{
  "arch": "vgg",
  "train_examples": 72500,
  "num_classes": [10, 7],
  "depths": [2, 4, 4],
  "widths": [64, 128, 256],
  "mixing": "cutmix",
  "loss": "cross_entropy",
  "momentum": 0.85,
  "orthogonalizer": "newton_schulz_5",
  "max_steps": 40000,
  "weight_decay": 0.002,
  "adamw_weight_decay_other_params": 0.05
}
Rows from block 6 of a small image classifier, named by matrix and row number. Each number is 128 + 24 x the weight over its row's rms, rounded and kept within 0 to 255. All counts start at 0.
After each channel's rows are labels from the 100 images, of 14976, where the channel reaches its highest value: "responds to" is what is common among them. Only what is clearly more common there than usual is listed. The data: views of escape-time and Newton fractals. In brackets: how many of the 100.
# conv: 3x3 conv (model.blocks.6.conv.weight, 256x128x3x3, each kernel summed), inputs 0-127

conv.200 [ 90 127 120 100 122  67 127 102  98 150 139 117 164 126 115 144 114 135 110 108 156 140 136 125 121 103 116 123 103 153 115 130 125  95 162 110 135 123 157 113  75  98 140 151 158 131 154 134 146 145 120 121 175 134 147 152 190 120  81 109 105 139 172 174  74 106 123 103 130 100 101 132 132 111 109 111 155 107 129 146 163 114 139 140 137 118 102 152 128 106 114 139 109 121 110 135 108 122 130  91 112 178  35 103 152 123 113 122 121  80 110 132 137 145 139 126 143 130 123 163 123 101 115 118 159 117 109 125]
responds to: earthy (95); Newton basins of three roots (27)

conv.129 [137 141 131 106 149 132 130 108  99 141 151 132 130 106  94  97 103 162 114 107 130 123 124  91 123 107 141 165 143 134  90 142 160 122 150 124 119 112 119 129 120 113 149 119 152 102 119 108 108 124 128 136 140 143 144 131  85 140 145 108 114  74 134  90 129 118 125 126 150 126 124 127 101 133 112 162 127 146 158 117 109 106  64 109 122 153 119 102 103  59  84  60 135 110 133 123  92 116 145 122 125 155 117 105 156 135 161  82  86 130 124 115  84 154  97 123  61 124 139 133 141 126  93 117 179 101  92 152]
responds to: sine Julia set (44)

conv.85 [157 131  67 164 112 151 175 140 117 152 149 142 111 126 121 140 139  46 157 155 157 118  98 168 118 140 128 125 158 157 102 158 153 137 103 135 176 169 135 138  96 125 133 171 123 112  74 122 125 105 165 140 148 127 141 124 161 161 103 102 126  89 139 131 137 100 138 143 168 136 119 164 158 110 146 103 124 147 111 108 129  98 130 149 150 155  74 132 110 117 149 113 139 138 145 138  84 146 162 142 155 153 132 148 143 119 134 109 129 148 115 120 158 123 166 126 140 151 126 166 119 123  98 119 125 145 139 147]
responds to: cubic Julia set (32)

conv.255 [111 143  81 120  98 128 144 168 135  96 109 133 123 137 119 104 133 108  84 162 134 135 155 118 125 124 119 133  85 138 133 138 109 144  78 107 109 142 142 110 101 148 107  72  90 122 138 114 114  93 138 160 119  87  65 100 144 128 102 120 120 169 170 120 125 110  69 122 128 119 147 143 145 143 115 113 117 122 125 148 145 127 146 118 158 120 111 121  93 145 124 173 184 199 137 150 144 116 132 130 152 135 131 147 134 107 107  80  96  88 108 148 125 136 104 135 128 129 125  85  91 126 156 140 129 157 110 110]
responds to: Newton basins of five roots (63)

conv.251 [117 115 142 145 154 152 123 149 117 129  79 123 190 156 125 118 118 137 112 137 121 134 104  84 159 154 162 139  76 137 133 121  94 122 149 138  78 127 109 143 144 134 128 119 154 106 166 137  96 172 128 130 150 196 144 137 112 137 122  98 146 131 104  89 129 159 108 129 134 161 146 141 149 114 118 114 137  96 120 144 130 114 121 116 103 104 141 103 145 164 109 131 132  87 134  92 130 124 128 138 127  74 114 128 126  94 148 117 118 118 103 119 179 178 131 134 124 130 126 156 114  51 118 166 120 116  77 144]
responds to: Mandelbrot set (44)

conv.78 [122 115  60 101 102 143 121 130  82 138 127 133 155 126 125 134 107  78 129 150 117 129 118 148 143 121 101 191 136 116 122 147  96  98 135 133 127 131 168 113 104 126 101 103 131  96  86 111 115 113 167 132 104  74 130 110 176 139 112 127 149 130 110 171 128  96 109 124  96 115 138 134 110 169 154 124 153 122  69 118 167 125 113 131  88 115 122 128  93 118 107 114 154 139 140 130  67 156 119 126 147 145 125 152 106 109 131 115 125 121  82 150 137 136 147 135 179 124 119 135 159 105 158  99 165 138 150 149]
responds to: cubic Julia set (72)

conv.153 [139 116 178 126 140 123 134 122 130 118 100 108 141  95  92 105 109 119 122 108 102 131 162 126 135  77 104 105  91 148 150 115  75 126 180 121  92 108 108 101 139  93  95 132 166  81 151  84 124 134 105 139 115 156 136 173 136 163 105 116 156 117 140 115 146 134 156 158 113 172 103 179 129 113 147 114  94 136 174 158 155  96 136 121 107 106 111 101  97 107  89 179 135 140 129 145  96 136 106 115 116  99 104 103 112 145  76 114 128 108 112 156 161 128 148 108 136 128 113 123 119 132 137 113 116 127 121 128]
responds to: burning ship (51)

conv.156 [122 137 184 114  98 119 168  86 145 137 117 105 189 152 125 145 135 122 160 121 127 121  90  71 140 126 119 100 117 146 146 117 152 154 135 123  97 131  87 129 141 134 134 140 102 108 103 131 129  88  96 164  95 174 131  98 115 135 159  84 172 128  96 139 162 127 105 143 101 111 128 167 141 121 154  73 106 133  85 158 104 102 119 123 107 150 123 124 138 122 157 155 103 121 123 147 120 164 109  91  96 154 141 114 107 115 108 146 118 143  71 134 119 136 110 143 133 129 121 134 133 106 134 155  81 130 146  95]
responds to: Julia set (42); cubic Julia set (38)

conv.132 [145 134  95 134 141 156 119 120  98 116 124 137 113 107 121 150  99 165 164 164  81 183  92  95 146 118 137 122 106 139 102 105 144 100 144  90  95  85 129 109  71 150 143 125 136 167 116 136  98 129 138 128 150 119 125 120 167 124 111 115 136 132 119 124 134  90  84 137 133 143 118 174 186 113  86 111 113 109 130 160 145 125  88 110 128  77 114 124  87 110 140 152 177 112 117 125 156 147 119 110 159 159 144 138 101 142 145 112 128 137 126 139 136 157 118 190 108  95 108 123 142 146  95 152 128 126 145 123]
responds to: dark (45); Mandelbrot set (36)

conv.70 [103 145 142 136 105 108  98 142  70 111 101 139 130 111 115 108  71 135  92 134  98 125 181 108 142 119 151 112 126 112  46 140 125 122 123 104 135 145 113 118 127 171 112 163 139 124 148  96 148 134  79 128 157 112 137 134 131 130 110 134 116  99 141  70 146 125 161 156 127 117 127 116  81 141 115 165 127 158 140 146 134 144 129  88 127 121 102 102 130 128 176 107 133 144 146 108 101 114 116 139 151 167 149 110 176 140 154 163 124 138  92 144  93 160  96 130 134 105 112 121 136 116 110  92 137 150  92 104]
responds to: sine Julia set (92)

conv.199 [ 90 132 128 117  97 127 132 143  96  92  59 149 122 113 114 159  75 116 129 103 115 148 100 132 123  91 113 143 110 126 117 110 157 166 130 105 108 107 146 111 140 132 157 139 127 125 108 125 160 152 116 122  96 125 123 140  70 161 106 119 107 112 109 106 154 155 100 128  95 155 115 117 107 139 127 125 144 200 127  89 138  92 114 161  67 136  79 115 179 121 154 141 104 115 132 120 128 120 150 106 106 102 156 114 148 111 135 156 155 141 158 123 183  95 102  96 122 134 122 140 106 128 110 112 135 143 117 136]
responds to: dark (100); Mandelbrot set (54)

conv.90 [145 159 127 125 103 174 112 122 134 146 101 141  88 126 105 109  77 128 148 111 106 134 155 119 144 126 130  98 123 118 113  98 132  96 145 139 139 139 125 117 142 106 113 115 118 128 140 112 129 146 141 123 151 135 125 126 156 116 149 118  81 162 121  91 101 117 100 140 137 158 128 130 143 147 131 142 144 117  99 144 170 127 110 142  75 137 124 106 115 119 127 160 112 115 104 104 129 128 141  94 103  89 105 132 140  97 129 129 126 148 107 100 157 121 179 143 139 143 125 107 119 115 122  95 133 255 115 127]
responds to: earthy (100)

conv.119 [154 137 126 144 153 136 152 155 112 112 103 121 133 130 152 112 105 111 140 178  88 122 118 128 153 121 111 129 114 120 125 173 142  75 145 115 139 177 147 122 137 140 132 114 108 132 107  76  69 113 106 157 180 172 111  90 156  95 146 122 125 159 134 101 126 125 113 139 145 134 150 126 146 108 124 148 100 143 120 142 130 151 164 119 144  74 164 140 134 137 160 143 152 163 133 104 106  97 126 137 162 145 137  96 170 157  92 121 137 135 112 125 147  86  98 104 169 117 141 113 151  99 170 110 131 152 104  85]
responds to: Julia set (45); dark (35)

conv.239 [123 124 124 101  97  97 114 142 130 149 127 113 132 124 163 113  58 133 133 106 120  86 130 142 117 115  82  78 116 126 126 131 126 124 129  85 157 159 120 121 136 113 109 136 134  92  89 115 121 101 133  89 137 124 100 159 109 125 174 130  92 115 109 147 127 171 160 152 138  94 101 108 107 182  97 192 126 188 149 128 125 114  94  98 120 120 146 142 153 114 119 117 118  89 122 165 131 109 136 146 154 136  87 151 134 140 136 136 131 107 168 137 112  86 150 120 130 110 100 116 143 147 126 142 133 164 170 103]
responds to: cubic Julia set (45); quartic Julia set (34)

conv.120 [135 128 114 105 103 110 136 109 126 131 113 162 128 147 102 130 107 135 143 145 135 116 121 139 151 120 112 131 128 137 120 100 106 142 126 120 105 116 138 139 117 107 136 131 117 131 150 120 117 126 130 118 117 152 118 116 117 112 135 119 119 127 115 136 139 121  86 138 113 137 146 140 153 143 138 112 123 142 110 132 150 115 114 104 110 142 120 118 125 128 119 143 140 128 137 117 127 138 123 123 129  91 130  88 144 112 124 138 141 124 137 125 116 147 120 107 137 127 125 148 118 114 113 153 146 255 107 127]
responds to: earthy (100)

conv.47 [114 119 119 139 126  87 128 116 130 110 165 126 119 125 103 147 138 125 103 115 127  98 111  94 158 141 104 103 127 108 127 135 169 126 126 110 119 115 121 132 114 140 162 168  82  75 105 115 138 160 129 108 135 126 134 165  92 147  89  79 168 115 117 165 132 142 151 129 180 145  96 126 146 170  81  82 147 127 128 116 123 103  63 112 144 128 101 101  86 130 101 115 112 129 135 110 143 115 132 136 107 143 145 157  98 103 178 111 122 100 155 121 140  98 122 141 195 165 147 129 133 110 131 157 149 148 120 114]
responds to: tricorn (62)

conv.227 [ 91 144 131 143 107 117 123 164 116  88 121 123 132 106 145 125 125 125 124 116 119 154 184 119 138 163 144 113 165 103 143 157 139 138 166 137  95 158 147 158 150 176 171  89 154 133 127 143 183  84 123 134 158 107 125  96  80 153 111 107 144 121 137 112 125 119  95 159 149 145 114 146 142 116  76 185 140 139 160 128 180  92 113 135 121 121  93 115 129 118 115 130 114  96 134 140 126 125 131 126 189 158 143 134 109 100 124 141 104 122 140 111  94 159 167 151 130 142 135 166 137 167 112 108 136 142 124 111]
responds to: sine Julia set (56)

conv.168 [125 100 131 140 134 132 145  93 117 114 135 134 127 121 142 134 129  85 119 121  98 119 110 140 111  86 113 144 138 137 137 107 152  99 121 139 169  98 128 149 124 120 136 141 120  89 118 122 144 131 132 138 128 104 124 129 126 143  77 116 126 127 111 112 101  92 123 169  99 141 121 119 134 133 139 127 135 160 116  99 155 108 126 126 113 133 134 100 147 112  86 112 145 148 135 111 114 134  76  79 110 126 255 109 143 141 140 123 108 129 130  97 121 127 154 128  96 109 128 137 142 106 112  96 128 224 141 118]
responds to: earthy (39); Newton basins of three roots (31)

conv.61 [172 125 169 152  97 141 135 134 142 124 127 111 145 134 121  99 115 168 131 117 107 101 119 157 114 140 124 127  92 175 107 156 142 137 105 119 152 138  93 119 170 106 136 117 136  97 115 148 142 113 129 160 112  63 143 168 157 109 144 126 138 108 106 128 153 163 139 167 166 135 111 100 118  89 180 115 125 145 128 124 130  73 107  70 112 115 117 163 105  91 103 152 125 112 143 122 109 144 145 150  98 138 127 130 124 194 174 133 106  92 123 135 134 116 111 113 132 150 121 117 125 184 123 128 124 172 122 114]
responds to: Julia set (49)

conv.186 [119 142 141  98 120  93 130 152 136 103 140 127 125 111 202 123 118  84 110 126 144 117 158 138  97 108 118  93  71 126 117 145 120 101  81 105 145 130 104 122 136  40 147 108 117 161 130 120 145 100 107 121 169  80 134 133 121 131 113 163 108 121 112 112 132 114 169 138  96 114 155 110 139 181  74 121 160 134 129 104 124  88 106 114 139 114 124 117 153 139 172 141 160 132 135 129 132 121 122 132 128 111 123 102 109 118 114  98 121 101  90 135 139 170 146 130 160 139 133  79 122 129 123 102 134 142  93 132]
responds to: tricorn (87)

conv.71 [157 161 117 139 151 119 114 121 103 173 110 136 149 113  57 101 142 129  56 144 184  73 155 117 119  91 114 108 144 125 136 141 111 123 126 127 137  94 119 100 136 107 148 118 127  93 134 150 110 113 118 114 105  96  96 142 117 146 133 112 128 170 134 133 144 125 165 120 131 147  90 123 111 120 153 139 142 114 151 123 154 128  68 145 100 140 150 152 115 136 128  83 113 137 127 147  82  84 117 110  73 139 146 122 104 159 122 102  97 145 125 122 148 169 142 138 140  93 144  94 150 117 140 103 158 136 128 141]
responds to: quartic Julia set (57); burning ship (25)

conv.143 [127 117 150 138 151 148  97 119 123 104 132 122 120 125 131 120  96 152 119 116 152  99 140 103  86  87 183 142  92 154 123 136  96 125 128  81 146 151  71 180  89 126 137 117 102 166 133 105  55  94 148 127 144 111 135 138 146 118 157 134 139  75 143 151 125 111 137 137 159 126  91 141 126 120 152 153  83 123 132 115  79 111 169 127 126 139 109 153  99 134  86 114 139 162 130 115 129 157 124 123 112 111 131 111 124 123  92 139  75 111 101 119 120  98 122 117 153  81 139 130  80 122 107 119 117 146 120 131]
responds to: tricorn (82)

conv.6 [105 109 107 140 165 125  99 156 125 148  92 135 120 137 140 159 121 138 145 153 131 136 124 134 104 111  73  81 139  96 149 146 136  84 162 161 118 127 125 106  68 125 123 137 177 123 127 132 118 116 103 124 108 178 141 130 150 159  89 100 114 112 129 148 148  85  99 128 154 114 154 135 153  76 116 100 116 179 110 138 129 162 146 109 115 147 109 134 121 128 102 197 139 140 136 102 149 146 134 139 106  94 133 133 110 147  76 161 103 140  89 129 118 153  92 131 127 122 157 118 139  81 141 120 135 146 106 121]
responds to: dark (35); burning ship (25)

conv.210 [135 142 112 127 135 104 162 111 151 159 135 126 111 146 120 139 107 143 165 125 131 118 106 165 136 130 112 149 111 137 111  98 108 144 131  97 170  59 123  84  78 130  86 116 126 112 133 123 102 176 110 158 152 133 120  74 106 115 147 104  98 116 119 146 126 123 159 148 146 128 112 128 158 147 103  53 169 148 147 124 145 119 137 122 123 124 112 141 139 131 134  92 129 127 150 181  67 124 110 116 138 161 110 108 129 152 173 108 100 122  97 107 122 117 181 127 120 126  97 114  96 105 144 117 121 143  98 156]
responds to: Newton basins of five roots (45); quartic Julia set (34)

conv.81 [119 148 125 127 134 152 110 126 105 135 101 116 111 132 135 117 130 105 122 153 110 124 144 117 120  93 146 123 164 135 111 122 144 117 144 120 110  94 124 132 129 146 137 129 126 126 141 128 100 147 125 143 130 120 109 130 168 123 117 145 131 142 126 121  93 130 157 144 149 110 117  89 109 134 119 131 141 120 120 116 102 116 103 131 134 111 133 102 112 106  93 124  94 137  87 104  92 106 163  96 112 110   0 140 112 116 108 125 106 122 138 164 127 130 114 135 144 138 102 122 124 145 134 123 132 127 110 136]
responds to: vivid (37); quartic Julia set (31)

conv.197 [157 142 115 120 117 116 156 128 103 112 105 127  95 120 110  98 131 114 121 135  90 105  78 110 129 140 108 135  79 136 130 140 146 114 129 134 133 109 110 117 108 153 143  98 140  84 100 151 145  97 109  91 144 126 134 126  57 100 141 104 141 150 123 115 121 130 159 132 128 140 165  96  89 128 106 147 129 125  81 119 107 161 126 123 155 132  96 132 163  79 195  55 103 128 130 114 135 132 107 115 139 108 115 114  81 128 171 116 117  97  98 127 136 139 125  97 125 103 134 132 149 111 106 108  92 112 174 101]
responds to: quartic Julia set (51)

conv.29 [142  85 137 128 126 161 124 162  97 148 129 147 130 119 123 164 110 116 111 136 167 106 110 130 137 122 103 165 139 117 149 119  93 155  97 132 135  95 153 132 132 140 132 157 121 133 136 132 128 135 131 128 130 150 126 122 101 132 128 157 136 129 139 132 112 144  89 106 112 114  97 131 129 114 141 139 141 145 150 139  79  96 104 120 101  69 110 155 137 127 125 150 104  98 125 117 158 138 111 102 145  95  29 144 122 124 104 120 116  93 110 127 102 134 118 124 109 149 145 113 120 119  98 182  97 233  99 141]
responds to: earthy (100)

conv.19 [ 97 119  91 100 110 122  98 196 111 134 105 128 115 118 152 113 138 126 120 161 153 112 122 121 138 130 162  90 167  94 146 142 121 118 141 124 124 129 128 126 101 124  83 119 132 114 135 112 165 149 143 105 114 144 135 137 167 140 135 116 130 158 117 101 127 105 123 118 150 121 130 123 130 191 127 160 110 102 141 129 186 123 135 144 122 126  56  99 113  99 163 154 120 163 127 145 112 159 115 135 146  77 126 127  82 142  99 103 161 156 117 127 128  86 115 100 112 151 154  58  84 160 128 126 114 125 134 124]
responds to: burning ship (59); tricorn (37)

conv.195 [146 139  89 117 172 100 163 106 141 126 113 143  93 111  89 103 109 176 157 141  89 131 148 111 133 151 142 144  86 140 119 116 101 125 103 136 157  93 123 150 135 135  99  94 146 114 139 148 144 142 145 137 103 116 100 110 122 119 148 136 111 133 145 123 138 160  98 155 144 118 139 137 101 102  86 125 139 115 104 113 133 112  81 102 129 145 119 114 129 131 122  76 144 134 149 150 129  78 138 111  78 149  79 127 132 118 108 158 142  79 103 162 158 102 164 132  83 164 146 106  97 131 168 145 123 114 153  78]
responds to: tricorn (40); quartic Julia set (34)

conv.116 [131  99 123 139 159 117 119  86  86  76 151 131 125 109 105 149 124 118 141 156 118 118 109 146 148 181 103 101  98 129 136 116 126 162 187 110 137 136 102  84  97 157 137 128 152 112 119 132 169 110  95 135  99 115  86 149 117 122 100 117 136 161  91 124 143 122 141 115 140 114  78 140 112 121  95 117 146 100 103 106 116 148 127  90 149 152 127  77 137 109 148 164 119 107 123 101 141 106 142 137 130 167 151 121  90 102 112 108 142 131  93 159  85 120 148 138  96 104 119 155 162  68 153 117 120 131 129 145]
responds to: Mandelbrot set (79)

conv.13 [111 152 150 137 131 137 117 128  96  89 117 109  81 111 173 129  38 125 138 144  63 105 138 116 130 136  97  98 119 125 120 141 120 140 171 102 107 161 131  94 125 154 133 159 123 105 150 105 189 127 120 113  78 129 148 145 104 118 161 103 129 177 110 153 123 103 167 163 128 147 139 132 109 126 142 109 121 137 126 112 172 170 149  99 152 125 100 140 151 128 115 141  93 109 131 120 162 134 143 133  99 118 113 116 136 116 167 118 114  93 114 134 128 131 100 100 116 122 114 111 105 147 144 134  91 143  90 140]
responds to: Julia set (31)

conv.126 [157 136 140 117  87 104 116 103 109 112 128 130 128  89 142  98 172 137 132  94 107 114 153 117  99 116  97 114 127 127 174 129  92 143 130 156   0 130 130 124 136 100 136 131 116 113 114 182 162 134 125 136  88 131 113 159 135 129 100 130 141 127 125 140 116 159 127 123 122 146 127 129 108 130 128 146 114 124 118 101 122  70  88 123 125 135 117 158 130 149 114 169 158 103 136 136 156 110 136 126  99 155 111 115 112 125 135 168 123 120 140 137 107 141  82 110 120 164  94 136 129 157 130 144  86 149 130 147]
responds to: Mandelbrot set (40)

conv.117 [152 130 132 156 111  92 105 127 121  90  87 132  99 138  88 119 130  70 152  76 127  84 164 135 119 120 143 117 150  90 113 134 139 106 138 132 114 173 100  93 123 100 144 149 163 155 130  76 111  95 122 124 140 161 153 129 105 142 139 117 111 147 115 152 127 116  99 115 111 151 150 133 137 102 107 122 103 140 147 136 117 100 129 123 167 131 120 122 161 149  97  95 123 135 126 178  78 139 129 127 113 135 136 139  99 161  94  99 129 118  75 146 116 141 128 124 133  98 119 128  71 129 147 116 123 136  78  69]
responds to: Newton basins of five roots (73)

conv.174 [124 125 137 149 152 123  87 136  99 138 103 134 114 126 130  73 108 110 127 134 112 106 163 118 139 123 209 127  86 138  43 127 129 139 152  87 119 165 102 136 135 146 129 138 135 100 146 115 131 105 101 156 205 142 114 106 135 130 106 151 147  87 142  81 124 126  98 125 105 123 132 122 146 141 130 156 119 133 166 118 133 146 152 110 113  85 107 120 119 144 143 169 140 155 121  94  99 145 133 143 142 119 133 101 168 121  93 133 126  88 107 140 115 112 147 174 153 132 145 112 121  96 113  99 147 126 118 126]
responds to: sine Julia set (77)

conv.113 [147 135  97 117 120 121 151 128 112 171 118 148 198 149 127 173 124 128 120  96 126 199 127  83 149 162 116 125 124 123 121 142 172 155 148 128  78 102 114 135 108 114  93 133  92 156 135 124 151 109 110 112 186 128 117 156 122 113 107 180 117 136 142 129 144 134  80 125 121 108 131 131 135 167 109 163 146 129 158 164 132 169 127 159 129 115 115 133 118 108 105 177 120 115 137 124 152 118 147 125 163  85 146 142 120 143 139 139 142 169 161 112 125 125 158 123 109 112 141 158 103 141 163  89 135 154 103 119]
responds to: Julia set (61); Mandelbrot set (30)

conv.11 [164  92 135 120 179  67 114 142 110 112 139 117 163 118 120 175 110 114 120 155  99 138  99 161 169 144  93 136  94 128 147 107 150  88 152 138 142 123 129 115  99 161  99 138 144 131 158 145  99 114 104 101 160 130 153  82  98  98  82 128  98 114 116 152 135 121  72 136 141 144 118 141 101 126 103 142  77 114 109 131 122 138 144 106 140 119 155 107 145 107 162 169 107  92 101  96 100 155 111 116 129 133 155 126 106 119 112 121 105 138 159 127 105 142 113 115 124 118 131  82 173 102 118 114 112 122 113  95]
responds to: quartic Julia set (79)

conv.213 [138 126 127 117 124 138 121  89 138 156 112 161  99 131 156 173 101 123 138 146 108 157 136 122 132 141 103 130 125 136 133 149 116 130 156 139  99 130 123 123  88 159 104 121 144 114 125 147  78 132 155 130 104 111  94  72 145 141 113 149 143 108 133 118 120 121 122  83 121 106  79 151 119 134 127  97 134 136 107 136 127 104 130  96 135 122  87 136 139 161 144 107 134 151 106 152 158  78 137 108 106 148 235 131 127 122  93 113 138  95 168 127  81 133  76 140 141 120 116 138 176 110 100 146 112 144 103 102]
responds to: dark (71); Mandelbrot set (43)

conv.137 [137 113 132 125 115 126 119 125 137 122 111 148 125 121 137 124 120 119 130 127 138 132 129 122 126 119 124 133 131 123 133 120 119 123 132 118 124 120 131 126 123 123 140 136 126 120 135 128 132 125 138 135 123 125 123 122 135 115 126 122 118 130 123 116 103 114 112 145 116 125 126 122 127 119 120 115 127 137 129 125 125 136 116 127 114 124 138 113 127 113 129 125 127 147 158 135 139 117 255 131 131 111 130 130 137 135 124 132 131 128 125 255 128 121 124 133 127 124 125 126 119 123 123 129 137 134 138 130]
responds to: vivid (100)

conv.167 [ 89  96 127 123 127 161 118 134 104  99 125 131 116  92 104 122 163  80 161 110 120 125  90 137  93  98 124 141 116 122 194 136 160 120 139 120 112  96 121 108 107 114  96  96  92 131 142  95 110 115 119 122  93 130 135 120 155 135 100  99 149 123 121 109 147 117 111 116 133 126 142 120 139 178 124 110 144 120  48 118  83 144 129 161 148 126 175 130 110 162  99 145 115 133 121 110 180  85 138 117 138 153  84 115 119 129 113  89 117 139 153 128 124 137  85 115 179  92 138 133 111 156 101 145 114 111 135 148]
responds to: sine Julia set (43); quartic Julia set (27)

conv.145 [129 127 131 125 117 131 122 138 120 123 127   0 126 143 138 125 127 130 128 137 131 128 132 124 120 120 135 133 116 130 133 134 126 133 125 139 123 102 128 118 122 123 138 119 115 129 137 119 138 125 135 128 118 122 127 129 124 139 127 118 117 124 130 137 128 131 131 182 135 140 122 131 130 121 126 129 128 126 130 123 129 133 135 124 121 123 131 118 130 132 127 141 136 130 146 132 130 134 143 126 123 138 119 119 121 144 138 137 124 126 135 174 130 136 118 135 129 122 125 133 120 129 127 142 123 143 142 125]
responds to: vivid (100)

conv.238 [124 139 122 134 142 124 136 130 139 139 127   0 129 120 123 127 133 128 118 125 124 132 128 133 120 133 134 124 128 136 134 121 130 129 129 119 135 133 134 140 135 130 120 133 144 126 124 132 126 135 125 135 128 134 131 126 132 126 129 139 130 128 130 121 103 134 142 142 127 118 136 132 132 133 126 137 136 124 127 134 123 124 129 131 137 134 132 143 126 131 125 120 106 123 123 128 125 123 141 120 134 123 135 136 136 121 123 119 132 129 128 157 120 117 133 130 126 139 129 133 133 132 135 122 134 126 119 133]
responds to: vivid (100)

conv.5 [ 97 172  86 134 143 124 113 117 100 160 135 143 155 133 146  77 132 186 149 132 128  97 143 140 126 121 170  87 134 134 112 143 148 127 139 127 111 131 132 100  91 121 101 147 112 114 140 118 120 116 134 119 168 130 133 147 133 141  97  84  84  88 153  85 123 137 118 126 140  89 111 120 153 119 124 106 155 163 198 119 149 117 108 119 120 162 110 114  87 156  65 137 153 157 141  93 101 109 124 135  91 145 164 106 141 125 153 107 120 125 134 148  98 157 153 123 126 108 150 108 125  90 127 125 134 176 101 113]
responds to: cubic Julia set (42); quartic Julia set (30)

conv.163 [125 137  88 173 115 119 174  72  72 134 163 132 141 137 124 119 136 135 118 162 138 147 111  92 130 140 120 132 145 139 114 161 100 134 117 140 113 112 124 166 147  95  77 153 134 102  96 102 127 136 144 129 101 163 107 123 107 143 110 149  87 146 142 151 119 111 159 116 147 112 152 138 141 105 135 131 114 126  81  81 133 141 165 107  59 100 112  95 129 127 104 142 153 141 135 141 107 113 117 120 141 115 131  87 140 172 115 129  95 115  99 127 147 118 195 109 132  88 138 145 118 146 110  84 114 107 143  98]
responds to: Newton basins of five roots (48); quartic Julia set (41)

conv.162 [152 125  42 150 140  87 133 153 108 162 131 139 133 124 101 123 145  68 115 144 155 115 111 118 150 117 146 146 121 131 146 126 139 156 105 153 130 133 159 131 149  95 125 127 137 108 126 152 125 138 141 112  82 106 132 115 157 116 124 110 122 151 121 191 122 174 118 108 165 132 141 110 105 120  85 133 158 133  57  99 142 112 142 119  53  87 115 137 150  88 118  86 120  74 119  89 125 147 123 131  90 148 121 145 152 132 135 114 102 134 146 120 132 115 137 111 110 106 150 126 128 138 157 123 123 121 139 129]
responds to: quartic Julia set (68)

conv.66 [ 75 124  62 129 120 138 148 122 107  79 150 131 126 125 168 134 120 130 139 179  91 100  86 162  97 128 134  83 142 123 124 155 144 121 128 116 197 120 119 144  99 152 115 128 110 102 108 151 110 113 165 106 116 111  76 133 130 113 162 112  86 174 122 120 145 111 142 137 119 155 111 110 120 135 104 178 135 144 111 123 134  93 133  91 119 122 154 107 121 113 123 111 112 163 122 158 117 125 150 125 149  73 118 123 139 137 156  97 115 140 143 134  80 112  94 100 139 105 102 124 155 125 144  95 129 139  94 121]
responds to: cubic Julia set (44); Julia set (43)

conv.27 [113 125 155  86 131  98  93 124 174 148 142 127 166 115 134 127 132 163  99 142 160 140 124 130 112 127 117  83 117 113 207 146 107  58 123 146 128 115 125 113 129 105 102  87 117 129 123 123 106 152 121  87 100  92 105 149 138 108 132 157  96 152 123 135 127 126 105 124 133  99 106 116 132 121 143 138 131 123 140 105 125 131 117 112 164 150 150 137 112 109  83 169 110 102 115 100 166  77 120 132 126 118 148 114 100 149 124 123 141 153 122 125 113 165  71 129  82  85 112 125 118 138 162  79 121 133 164 112]
responds to: Newton basins of five roots (55)

conv.205 [ 64 137 114 158 158 118 124 143  88 139 105 135 166 128 159 111 149 106 129 137 140  92 138 110 149 115 116 120 140 121 167  98 131 156 104 147 149 145 172  97 124  87 135 101 135 145 108 152 103 113 101 128 149  99 152 111 109 128 143 123 127 132 128 130 143 120 157 160 131  93 140  96 112  81 132 158 148  88 155  89 156 123 105 151 103 137 193 123 168  90 104 131 109 120 148  88 107 137 143 132 123 145 142 110 124 159  86 121 136 161  92 192 108 104 148  90 120 136  99 131 125 144 135 102 148 158 135 149]
responds to: vivid (45); Mandelbrot set (40)